Weights of a small sound classifier.
Model: depths [2, 5, 2], widths [128, 160, 192].
Rows from block 6 of a small sound classifier, named by matrix and row number. Rows with one number belong to one channel. Each number is 200 + 30 x the weight over its row's rms, rounded and kept within 0 to 999. All counts start at 0.
After each channel's rows are labels from the 100 clips, of 14848, where the channel reaches its highest value: "loudest band" is the band of the loudest frequency at the time of the peak. Only what is clearly more common there than usual is listed. The data: synthetic speech, music and everyday sounds put through simulated rooms and audio effects.
# convs0: first width-5 conv (model.blocks.6.convs.0.weight, 160x160x5, each kernel summed), inputs 0-79
# convs1: second width-5 conv (model.blocks.6.convs.1.weight, 160x160x5, transposed, each kernel summed), outputs 0-79

convs0.129,184,249,218,150,214,152,241,205,221,204,169,173,192,219,189,206,208,200,193,205,158,200,237,277,193,143,207,194,186,150,166,205,165,239,173,217,160,224,182,159,211,210,198,237,215,179,210,211,193,222,180,186,201,231,180,219,164,172,131,164,204,192,236,250,183,249,233,167,179,235,167,237,206,141,153,190,221,227,209,213
convs1.129,196,141,203,185,172,226,171,207,236,236,198,165,174,196,194,182,199,174,236,174,213,216,221,203,230,254,219,275,243,245,241,223,177,227,211,207,282,175,214,193,215,203,225,194,243,225,189,192,168,175,254,251,169,153,198,163,166,261,213,135,196,215,193,165,220,189,216,193,229,219,185,222,177,188,225,219,171,183,210,198
loudest band: 1000 to 2000 Hz

convs0.11,244,195,198,179,179,151,216,186,248,178,128,181,218,198,188,194,144,251,237,172,183,159,180,162,205,241,179,187,196,237,176,208,204,221,210,218,148,208,199,215,229,182,190,205,182,232,152,165,243,203,237,162,214,181,198,200,192,188,184,210,279,192,193,225,272,212,217,182,185,249,177,185,206,220,166,176,208,167,185,221
convs1.11,211,234,203,193,190,180,200,157,193,208,170,126,184,210,222,228,237,156,196,176,206,196,204,240,199,239,230,179,223,202,212,194,231,239,242,185,211,165,212,237,156,206,231,138,172,192,230,250,209,167,214,172,176,218,192,171,221,197,211,245,147,190,192,225,193,214,232,194,142,131,192,243,182,218,160,206,212,229,215,235
loudest band: 1000 to 2000 Hz

convs0.40,222,205,207,198,190,244,240,240,201,218,280,172,130,233,179,186,234,212,231,211,197,190,245,201,248,186,205,199,207,185,267,165,227,179,219,232,159,152,212,244,216,142,193,182,203,195,205,207,196,194,195,177,174,261,202,169,199,197,211,207,209,200,219,237,165,223,179,212,208,184,166,217,228,212,201,204,165,223,161,228
convs1.40,225,160,196,166,164,232,164,168,198,175,142,197,148,191,206,186,228,178,225,221,210,160,190,195,197,221,180,189,151,174,201,192,140,230,198,214,203,243,233,155,198,207,178,180,232,193,236,183,157,197,238,165,181,172,284,154,199,167,223,132,195,194,195,233,221,201,223,239,229,219,193,204,273,202,219,157,217,216,259,208
loudest band: 1000 to 2000 Hz

convs0.83,192,145,180,224,182,197,197,220,254,200,165,210,233,210,227,212,199,218,250,156,186,161,186,211,229,232,196,187,186,212,170,250,232,194,231,222,189,132,235,180,202,152,128,237,188,198,268,222,146,168,179,142,166,216,226,195,197,172,154,214,205,219,137,184,179,220,221,220,197,223,223,188,210,199,142,250,215,215,198,138
convs1.83,239,181,182,206,244,197,207,225,138,199,179,180,158,176,133,223,219,216,235,206,260,215,215,232,224,228,138,200,185,166,192,135,213,235,189,256,196,205,169,219,237,199,165,207,189,173,153,204,240,225,204,172,240,141,175,113,194,180,210,191,181,216,150,209,222,191,192,164,175,182,141,181,204,169,239,162,203,213,199,196
loudest band: 1000 to 2000 Hz

convs0.96,219,138,220,196,176,148,224,216,202,174,189,220,252,217,183,173,204,179,217,153,202,211,172,224,206,179,215,215,205,210,170,233,182,265,186,197,235,259,223,216,206,262,285,203,236,204,202,214,222,229,181,233,240,248,156,205,228,204,211,158,195,197,216,214,187,185,135,214,237,187,225,242,143,213,169,171,204,227,229,263
convs1.96,193,224,226,172,208,168,202,186,179,166,230,231,208,193,224,240,198,210,249,112,226,155,180,161,238,169,230,221,220,227,207,216,133,212,178,236,214,172,186,179,237,213,221,200,212,254,173,188,195,208,242,244,240,227,197,182,232,186,169,298,243,186,169,220,239,200,205,195,184,166,171,185,151,225,225,223,229,233,189,179
loudest band: 1000 to 2000 Hz

convs0.77,258,187,204,238,205,217,211,214,171,171,163,210,200,147,246,238,265,222,207,225,184,190,245,181,199,262,197,211,187,207,213,203,176,198,196,184,192,228,151,236,227,158,182,202,186,213,211,149,190,202,216,211,179,229,272,240,209,189,200,249,202,200,198,183,186,250,242,194,225,163,181,207,167,200,172,148,252,193,185,229
convs1.77,210,151,239,184,184,166,189,169,198,201,170,188,179,189,262,172,212,196,226,225,197,158,207,178,175,158,229,218,195,208,195,202,212,211,244,213,196,192,173,200,170,253,166,259,262,215,178,163,182,201,211,182,263,163,213,162,252,158,163,187,183,198,184,186,183,189,221,216,237,230,181,225,162,219,219,262,202,208,179,215
loudest band: 4000 to 8000 Hz

convs0.20,169,189,188,179,133,235,236,204,218,162,168,187,200,223,255,201,228,222,248,225,192,208,213,145,236,207,170,212,184,245,233,148,227,225,154,174,216,191,205,225,187,172,233,229,254,164,242,185,219,239,175,248,172,175,203,190,254,193,216,242,173,223,200,216,195,227,177,207,237,145,195,191,204,198,234,179,216,222,180,225
convs1.20,199,184,231,202,168,222,202,231,174,170,184,185,130,199,178,183,222,221,207,261,188,195,227,202,209,199,237,201,217,169,189,193,202,191,195,170,219,256,195,186,233,200,161,224,164,219,221,184,199,159,214,139,221,149,239,216,162,144,236,180,113,190,181,188,207,143,161,193,194,270,194,228,194,223,192,169,196,147,216,174
loudest band: 2000 to 4000 Hz

convs0.15,173,210,138,225,165,259,220,202,176,221,217,205,220,188,232,193,233,175,207,150,169,230,208,188,194,210,214,188,211,174,202,159,173,166,187,198,180,200,188,227,168,203,168,224,194,215,212,198,202,243,179,215,204,196,218,200,185,128,247,249,240,223,221,250,201,222,210,231,192,187,267,204,214,160,244,238,153,141,155,203
convs1.15,231,224,220,223,199,239,231,205,193,218,209,237,213,197,209,221,233,172,161,260,185,173,145,211,234,162,185,190,216,236,247,186,178,218,163,245,141,161,210,147,171,184,195,209,214,203,213,157,208,171,213,277,197,209,192,134,249,208,159,265,185,193,180,151,189,147,199,249,226,200,157,160,167,183,243,177,192,220,209,230
loudest band: 500 to 1000 Hz

convs0.54,188,223,201,215,231,214,233,195,175,234,204,197,204,197,150,209,191,235,114,242,258,149,231,233,220,205,209,167,165,228,242,129,190,186,184,217,190,215,205,260,171,185,177,186,236,203,195,193,207,198,231,195,241,207,150,155,190,189,148,254,201,222,189,253,171,219,172,165,207,192,214,236,213,254,234,190,208,195,196,207
convs1.54,181,223,172,191,211,166,170,179,225,207,202,189,241,179,222,212,167,172,197,187,213,236,202,162,227,159,217,193,210,220,243,227,226,236,248,172,235,218,188,157,176,190,256,172,135,217,207,153,227,270,152,161,231,229,196,165,189,164,236,235,169,217,202,189,156,260,188,259,142,186,242,225,236,238,187,187,185,142,165,187
loudest band: 2000 to 4000 Hz

convs0.61,216,222,246,249,184,197,234,211,201,197,209,216,212,231,217,235,215,236,246,234,171,151,137,252,213,155,176,208,213,196,169,176,195,205,219,215,160,236,181,131,232,210,221,207,161,172,203,158,189,279,236,170,155,166,223,185,161,203,251,178,176,220,153,215,218,212,196,233,166,193,175,219,212,190,234,209,222,138,188,214
convs1.61,205,203,255,186,254,202,224,223,234,207,239,181,253,209,185,230,213,166,192,181,202,217,229,196,197,174,205,211,193,234,210,241,250,211,237,233,176,187,197,219,176,231,163,199,188,168,159,196,227,187,195,269,167,222,163,236,215,256,181,260,177,263,239,229,183,197,262,190,190,158,209,221,210,218,173,190,188,265,191,198
loudest band: 1000 to 2000 Hz

convs0.31,206,163,198,176,168,236,245,204,179,171,189,167,211,175,249,193,243,258,207,188,232,172,261,215,172,136,168,188,181,170,225,141,176,223,137,202,200,243,212,222,194,175,159,210,163,179,254,183,181,225,203,202,233,173,211,200,151,138,221,224,244,181,221,291,226,198,201,213,191,237,215,191,205,255,172,196,236,201,212,200
convs1.31,190,222,192,200,206,194,178,223,214,158,179,200,216,154,200,209,178,179,249,192,208,204,171,223,205,255,165,208,191,212,231,189,197,202,152,267,226,178,147,197,170,217,223,171,158,166,200,169,221,236,239,196,177,196,193,220,216,223,223,205,149,195,192,239,155,202,193,177,184,221,223,183,209,205,172,182,193,200,232,240
loudest band: 2000 to 4000 Hz

convs0.118,183,182,218,196,186,172,205,179,257,271,168,211,165,207,154,180,188,229,210,235,228,189,202,238,196,189,199,258,157,150,205,208,171,214,196,241,220,210,159,174,239,241,217,256,162,176,171,211,204,203,214,182,231,173,216,273,202,220,197,172,192,166,137,193,198,212,245,207,221,169,207,197,160,248,164,220,175,242,153,188
convs1.118,222,196,175,242,188,177,221,215,226,240,184,207,158,242,244,174,190,175,267,211,187,224,161,195,198,258,230,272,170,270,255,169,164,192,218,114,251,177,224,197,234,226,178,206,221,263,212,195,207,190,188,220,164,239,192,221,204,210,232,206,196,176,225,195,191,218,202,204,195,213,186,160,223,165,196,205,237,184,205,214
loudest band: 500 to 1000 Hz

convs0.9,217,171,164,219,216,194,158,217,232,147,142,220,188,239,213,205,219,197,241,183,267,229,172,249,209,120,194,198,218,143,139,224,155,180,203,237,230,203,145,235,292,182,228,207,215,195,176,248,199,224,194,175,252,196,268,238,233,187,209,184,208,245,193,215,167,203,169,192,191,212,127,195,197,204,176,126,206,203,187,245
convs1.9,229,224,263,151,209,178,215,214,207,202,195,215,235,178,245,142,150,216,176,213,192,174,279,216,198,228,217,211,197,200,174,145,188,195,175,179,139,241,181,215,188,166,155,218,243,156,162,214,254,196,236,172,181,177,193,249,195,189,149,188,157,208,196,222,148,207,244,220,180,202,210,196,232,197,206,219,198,184,232,252
loudest band: 500 to 1000 Hz

convs0.59,185,223,201,194,170,188,253,264,207,191,183,212,214,243,190,235,211,172,202,196,187,203,155,176,159,213,174,209,235,183,198,181,229,188,227,238,220,219,235,208,188,191,219,163,147,237,200,138,200,229,174,240,195,154,222,193,184,180,195,238,289,178,193,243,239,220,152,243,171,175,153,243,192,211,232,247,233,218,171,182
convs1.59,174,217,210,259,205,173,209,129,225,182,213,149,171,161,190,220,215,207,236,212,215,212,197,212,151,200,189,219,205,297,159,177,198,211,200,164,168,167,201,176,190,208,248,178,208,229,185,158,184,207,178,234,187,184,215,173,207,172,252,237,239,191,206,200,262,172,155,277,179,247,168,187,221,193,228,217,253,201,185,214
loudest band: 1000 to 2000 Hz

convs0.156,214,210,178,204,208,152,195,167,143,203,189,205,176,161,216,224,152,179,237,139,155,179,123,209,207,179,213,211,233,223,182,166,243,232,153,156,207,205,189,161,176,195,183,176,205,224,201,173,183,163,194,217,188,196,234,166,234,185,227,178,255,219,143,204,187,189,261,217,238,180,205,219,173,177,219,186,199,211,262,221
convs1.156,202,210,216,202,228,199,180,186,225,220,240,223,185,213,239,216,174,161,153,186,183,224,286,212,234,178,196,168,214,174,197,206,169,185,216,215,222,128,177,204,189,191,251,193,238,155,201,188,188,194,172,155,204,213,203,178,179,216,176,268,161,254,217,204,184,183,161,175,182,151,229,231,173,217,243,202,171,213,214,250
loudest band: 4000 to 8000 Hz